config.yaml
model: "masked spectrogram model"
loss: "mse"
encoder_kv_group_size: 2
epochs: 74.7
Rows from block 12 of the encoder of a small masked spectrogram model, named by matrix and row number. Rows with one number belong to one neuron. Each number is 128 + 32 x the weight over its row's rms, rounded and kept within 0 to 255. All counts start at 0. Numbers have three digits each.
After each neuron's rows are labels from the 100 clips, of 14848, where the neuron reaches its highest value: "responds to" is what is common among them. Only what is clearly more common there than usual is listed. The data: synthetic speech, music and everyday sounds put through simulated rooms and audio effects. In brackets: how many of the 100.
# fc1: MLP up (encoder.blocks.12.mlp.fc1.weight, 640x160), inputs 0-79
# fc2: MLP down (encoder.blocks.12.mlp.fc2.weight, 160x640, transposed), outputs 0-79

fc1.433:117097155119094105101142182134105140153057120122149096220141095101105128154150097131138089147146129106101132126090156116121179188054155123133067111119150084172141113088053051121134111200152165113129082167119136130169096101121146103161052139
fc2.433:151144128086205148147154168164130103118192124155140174126145131111144117138138172130127196103145060112103174089114118123114132146173122100146140155169135081127155155159055057097075160139076162109115107144129121171115179156095083042153088070
responds to: ring modulation (46)

fc1.560:155074093129163177130151157091103148204093114104126166113114089143153085074116160142110180165154100169113157155095115104107154130094141146088138143098177118122128098138181099132102161069105140135158145114099134110144177105084153115129091124
fc2.560:098107145110113134189061200113139073116183112106083128149120080139231131103119075162142218123100151149137099168117119147094185089127144144136131109140184171096072136182164125157128127155118077118181072137131143101134107108117159136146135126
responds to: dry (68); everyday sound (67)

fc1.578:137128096108123123079145155187150136099086111109140085081125124096147061070149172125153120124102119098096133138107160067163158146162117107114096172147091093144127209149133139158143104082146154117083181134103181079144196128173149122136137135
fc2.578:154139129174137140171088135134050151160134128120134105119129129120179110182135134159148156183164111118146103155128165107136204129076110194137170093122133111174125094179089065151118105144132153078135151106117095092172156180070185138125145131
responds to: speech (81); dry (41)

fc1.211:125124094146216116161163149103149139056139124132130192121123204153145160098089150120092056123126138054126106074067136128079110150093150070106197113142088123104188081162151114163132135110101187095145160113158080143126152125046151089110103156
fc2.211:085168147144058146109084130154145126181117080128087045131095178090109102103155122195183171135091102125123082131114064127162099115050168137170113094156129121139210203151115104115127144138158083124107096103127077108132215092114103139097140097
responds to: dry (70); speech (62); wah (59); tremolo (43)

fc1.381:116139138127160156125120163050101100122108105164071126146156129121151115105133147150171159169109115053096160087149060161130081082186135099078179112172152166142138123154104105113114086130155076104066102098099208144129145152108181062148095133
fc2.381:135154142140149136112152125087145171093183083168105148130140066167116140102103105148120134154150166122181195118108193089177121143153105184102172118072112142183112137083189155201140138111119095151122103107162125122126117085106136081095120125
responds to: dry (64)

fc1.70:179118135100146024177135119159167145113164157096189147136107130141128103199163086145124114094076146097076148097140092095127144167105108127100143107148101118163093099157099146175148193113109156122138097105098106121194099126158176173095065079
fc2.70:103143129126084117157075139137172116085085197151166151178210162166133084167153130173085135108174215120128099127141131113108114213143100073133131095107111107146131095111160148139111099177097159089145100143144167149127145167157102132055150090
responds to: speech (97)

fc1.240:126103131121158120197158149139157178154177078093098105139150121107134119158091155191150152126197076104119106154123126190070117098137132124120149076171121109093165133107116070078139136166077136100123114109142143114090190101164109142121149092
fc2.240:176169089139114119169126184180107185114109183148118130129163101128162103144144093112111073078181126135119173126163094181142115051126091126155166112123152098140143092174127121113138109125152103126135141052110092128153086102109161111161129112
responds to: number of effects: 0 (52)

fc1.54:161189154147158179141120057158125168114161148115130167128101145123183089151136099147162177183167189104104118125091168095108111125069111100151119138151113144199158117101175134157081159162155104074086122175103097108139161137122108093138093085
fc2.54:211135068143107102174139080210150120163122134057098104150094136166089118114107098179110179108103099136166141155122162081143161116100152161138105124130151108104099089131155124110068104104134102154136130117161119144111102162107156119135102138
responds to: dry (77); band (66); wah (61)

fc1.543:133144096084150137106127152134128159089162156164171145129123105151117100084127127087174161189141133141094164139126019139121094122135113103106153082143152208128122184211110123148144140118163132101181098115141167095146137113132133106187163143
fc2.543:081111115179141127158097111098150177087041122076083145112151090174104101135149075154140103132102117130157162128111123123159199136161149158145115156075133152181131097115128163104157154121069167164163108116145131181100131112144153105056117125
responds to: drums (78); number of effects: 0 (55)

fc1.616:118084167166184129106113179110177148138108150109093117199113111150149086185109112143155124143123078145106111115137142173094093160133082105115155149120098063108145187117130133172111138141092169139133130161128117119033162104192129130153123076
fc2.616:132139126093156178133089167184115136097137130123134155175211118126107125142175103116138115093106177075060135063162121154153125136152133089162102163047183106124152154104109148086089133064137179097139121125130106173120107132132176100142130148
responds to: number of effects: 0 (65); dry (51); drums (50)

fc1.497:198129132091142151136132061142112137087144101172229131147147139154132117123122126144095101129164136153074153088128088124178155026122100062094135165124158152125115118171124163183073081130114096148103109108088123170175132124132077057191142106
fc2.497:162134076177192125178141110086118154122137072143133138166071170094131116179114106154148084124083109104099116185088075137114126141147170113128105058168077127186116124159115117131102140187107105150152133154101120140143110113093170145135111100
responds to: speech (68); long reverberation (65); distance: near (65)

fc1.7:122167105130100092177110172178077136125179176112123108196080115117109118152132140141164097131142164141099103117176153088073091200115142116182153131109196105133148140151070085204139167131140103046170144103178093168088129164076170119118137125
fc2.7:152164125137137104091144099110160140097107151167104149080156120099100143148164114085115111112093160149209148131088119158110111121184090168160163157138115198081111127112157106100104169122135131178131126164133177102172145147175080145083102109
responds to: short reverberation (74); far (65); band (52); reverberation time: 0.3 to 0.6 s (44)

fc1.404:079139146112105170116123164179191091199153130105089108152117091141161100173138150160115136112138132106164165097077100150135134099200103149089054156113115148119136061105108173119111120123132139158152108112132208112137144149080073134140075160
fc2.404:113132130099132138172101110138115164127106177079150109155141154144138082181183147109160103077147083080128150132124113167054129097119156135081127163151111179172107084136129157070237203110116094172155155150073115127102157119124119198124141088
responds to: number of effects: 0 (68)

fc1.30:083092124109091127135072130132147117152225105111155106163086095152086134087192112076172105108113128065117164127191102145168193121187146129131159132071149106137082146134090061087174111144141115160105103128101079112105112103095122142155097091
fc2.30:124094115146182104137122115142167143165115175167126114088133134140154170146107148158159141147183171092147103209088121161134081091105116141106145114165073143128098039219114099122121168148111150092136116134162117120150114192155154162169127100
responds to: dry (48)

fc1.170:148110098131134107137155079126158124128175140103160113121153148129106122047160161092181159155139124142157176142194125113136155209132070149113109141157083129120114089129137141154159156188130115174109146118121129104101137088128160130151038094
fc2.170:188149134078169136093152138146088159122106129186074112176090118092061152064098142162115123080134151154166109109167108158081100145065148118135169039078110060123105149143067112097092131108129154125127110178148063130153099099096149117126179112
responds to: speech (65); dry (63)

fc1.479:098101150062096111150061137099103174137170109087116155090126147154133106110132083151096131127123070141070096072115103112146095136137113146148106081130092078137170115167082143099153083090101110121135124163094118171112086180160139170127157123
fc2.479:107168090208156154088139084172100068115115126097154058162083103040137141149131172171149138115100136103182095109124128102121169145126145116154114163106163119104149150117155060116117136151121136110058142140182129071162139117069176132125127186
responds to: dry (53); wah (36)

fc1.558:123053181176163070155114096140134095136066075101078113106100130147095146174107187166164137141192141096137128107121168135098135153065080169116172062123185120092166106181129175108154169118132122114131108133108149119160125164172114167084121151
fc2.558:143178092097126180096136141133169111099098150172122105117120123121159123143127107132141140131089147157130120100155062190134110094147171107184102160121057141133147165162195091176157144146130146163152101101138087115090144100106099122099122111
responds to: short reverberation (78); drums (70); reverberation time: 0.15 to 0.3 s (51); dropouts (30)

fc1.250:112098092121152137085118129166151091186149153116146121085137080119135123127138152131116127127142116096118093158144075176082119081104146135176115147116221044148140115181110121122060093105131138128150116152069148063180154105115139111082094093
fc2.250:155147158143097130158066129123177113139166089119091092103189133137103112155124072131173100096121173161163134076108153143180080176189165136146165135045104172121125135093155142183192127077169103145138149110124124161128139101118141104117117169
responds to: drums (77)

fc1.232:170145100177125096086099096052200179195090103134171138124132069090132099087132149112099105143096162095087131097095157126185146144150092130090198121137127147084121108142127177124183085171130111121119155139134139110152096131163177121120135140
fc2.232:137117128113087119157084116159119132098155162089131147062143131161144092164152091145178167118132129195112113152076114119159115115124192129207110147131120139145126130095193143121090139105056138185137117106126109178145153165098136122149134075
responds to: drums (62); dry (61)

fc1.494:107130143159072112139123154116110168059197100104199086172099108097059130162166179120110042119134093130093092130137117119118140116143104147160113154163117094184158142169142140104137131124146128136137124106132153159056098125101099137129118122
fc2.494:120129084136111134159167120089133120124161132156078136064153089153123112166114119120144171160194150115097109135165148159107124101111159144120138117108117195111124137091123153163166099119135103077125153157110104105157190135128164164067120177
responds to: short reverberation (67); drums (62); reverberation time: 0.15 to 0.3 s (45)

fc1.12:122109152085114096088202123131135106097139129082138079032135127157126082093125135110171117120088096135155137147118187073139124119142126056098144194126089093144129063145128091095149127128164109119110130189185119046094152131127109177160155090
fc2.12:110147203174179096173156101150136102162129058090141110077074125149101110128075157195151187134085068157111108094160143135099124111172112112151167070103126122150124155112165113049124189104142101125131153159139148090144157164088084141109140120
responds to: number of effects: 0 (52)

fc1.297:110083075131077161159131149088099101133153131158148162133088122057145188133134152146129076233115130043144170122108123113118121086095112117130123127148164126155166128161056158097183129084093136095087135090097092158086145136128134124087125104
fc2.297:131161141061093101146088147172167194138100152137144123080182150153094076133130112111105148113128166194115163135164157074142141123166163147111096122147069106111134128100089140148131124193114140122129114126156116081045111153101135182187163105
responds to: ring modulation (53)

fc1.13:091072123101058118189122148129085132079133074142088107080086143187082145105089187123156168093098136133102151143113141110128142107158147099177119155131117128174157125112120197177132146126141131136121086095112102166148111132084115206092117117
fc2.13:101138144113111130135122149150095066211174123117148121148143094138099165094053122122115153149171121148179146159126136142149078114111132132144102146174121145172124204153085187128114100146077055103146141105118121144095161169076107160163080150
responds to: speech (71); dropouts (32)

fc1.62:151089144189113072133106125155146156121151135112154099148146121098170129148140163188110100141107153097138114170128153097153145155110102070123132133092203105073183122170103134150102130149116169145169126091086089144145148148147101172104115089
fc2.62:149102119118174130163162139149116102087096191108119148193170123136107084158122116083096133068166149148111143118195179174110168085152155133119148163104108170166075151143159108147122166090149112039108125159153162081090170135135155076111134103
responds to: speech (77); dry (45)

fc1.571:186134123177148157124135110140168099109122101137111127098059110162136111099139154141137085132126118143140094111136120077123150029115099142104124196112103146092128127169163113165080110070129154177170177087158157141155163045166153157099054130
fc2.571:138140168143087070103156126089101114162155127164141108182099154136142138106119142158138122113096165146140146142173102144104071097129095148115154130104183120087167179163088227087111104080127162104177139115090101099107102123078151175156107103
responds to: drums (95)

fc1.312:111128137116111107083135140109125171101160137163175142094117141142143114196146117100128098183140127091107097173145180106118076064160058102132076120129142101100137126088111186119153070161195118059098112098116077146091132144096166180137065052
fc2.312:110125124162150108171148104101156141125131135136147082119096099189127095125120117058157150110107137138150126124086062149162142154095139152131183072181196143157036096191087089152120146150130110169136170187154127115110126115118160067139081110
responds to: wah (87); band (66); dry (45)

fc1.478:099175176141170155136130137165172085138155174092123090126105092172163141121127139145141183104138101102190167098125083152149089170163097108103052141103126125105211148075163183076146164106108122151192124096153171115129142149126155079108072112
fc2.478:105126103105122103089146125126119128096084137139154170115155182102111098111150086077167127121137113120088063124153161139137159171101160120127181119180119180128082120138082068205184101099141101140031138102111078137121163114094106156145163102
responds to: number of effects: 0 (50)

fc1.60:112150127158131153162081123127119146123077105156171167111099084126142109177167120185119149148147169097065081070102144157108120099101070133188084093144054125126165169119114157143099115109142128108134061073127110130119115164127103092118190087
fc2.60:183135164095124141126126099121177137147171096116114095136161189168145151070069118101101131158158135087138159158135143120130138125146096108099184168156079156073119087124147137109142129138117138124112161119121125087122069126132123088181079130
responds to: wah (71); short reverberation (68); band (52)

fc1.181:132097149186124091138213085139135113075161108104123101117052138208194111175124148131165133160186157079138110160142176173149134117109188149133067095097043146129119115114101137076112152109149121158088116141158092137115130090148178099164158144
fc2.181:072153184081126142116142102184103170065124145152114091108187127100067180082055102128148100163080114116116139167140196114126159160165109093079166090186067151189085199070157180133140102078125112135128085125159080157143112150146134092105114184
responds to: dry (81); speech (64)

fc1.281:142100114107139078173129135146135129120148159127174134190104179165115074126103124141175156164125158143151126094162109119129144110182105134146149119179132133090144213100177138160138178113158108134128124077114103113053163101184111107102118114
fc2.281:106121171171126082096153116119097113119111157103158079169101136153070064127164158134185109161145044164101177068107140121119134099120113048110128108126141106170170109119060131187143161104169176194088148117109071139116171163120103077123138119
responds to: short reverberation (67); drums (54); reverberation time: 0.15 to 0.3 s (48); chorus (40)

fc1.212:110135150160111097135114155147138110146153164154161128157114127167076137132080173145108177173192126137098080111142186214193121131134120124110140165110144092146072139116158134120150124153110168125116184166166175086113129160158154136148080142
fc2.212:086112126088117113125161187068107114065105076090144173091181130158134089118146103100149114250114177126122106114162079064121154132114124137130151180109035164113117131185146084180129105103117116185154123140128148181156156100087070126115198163
responds to: number of effects: 0 (50); dry (46)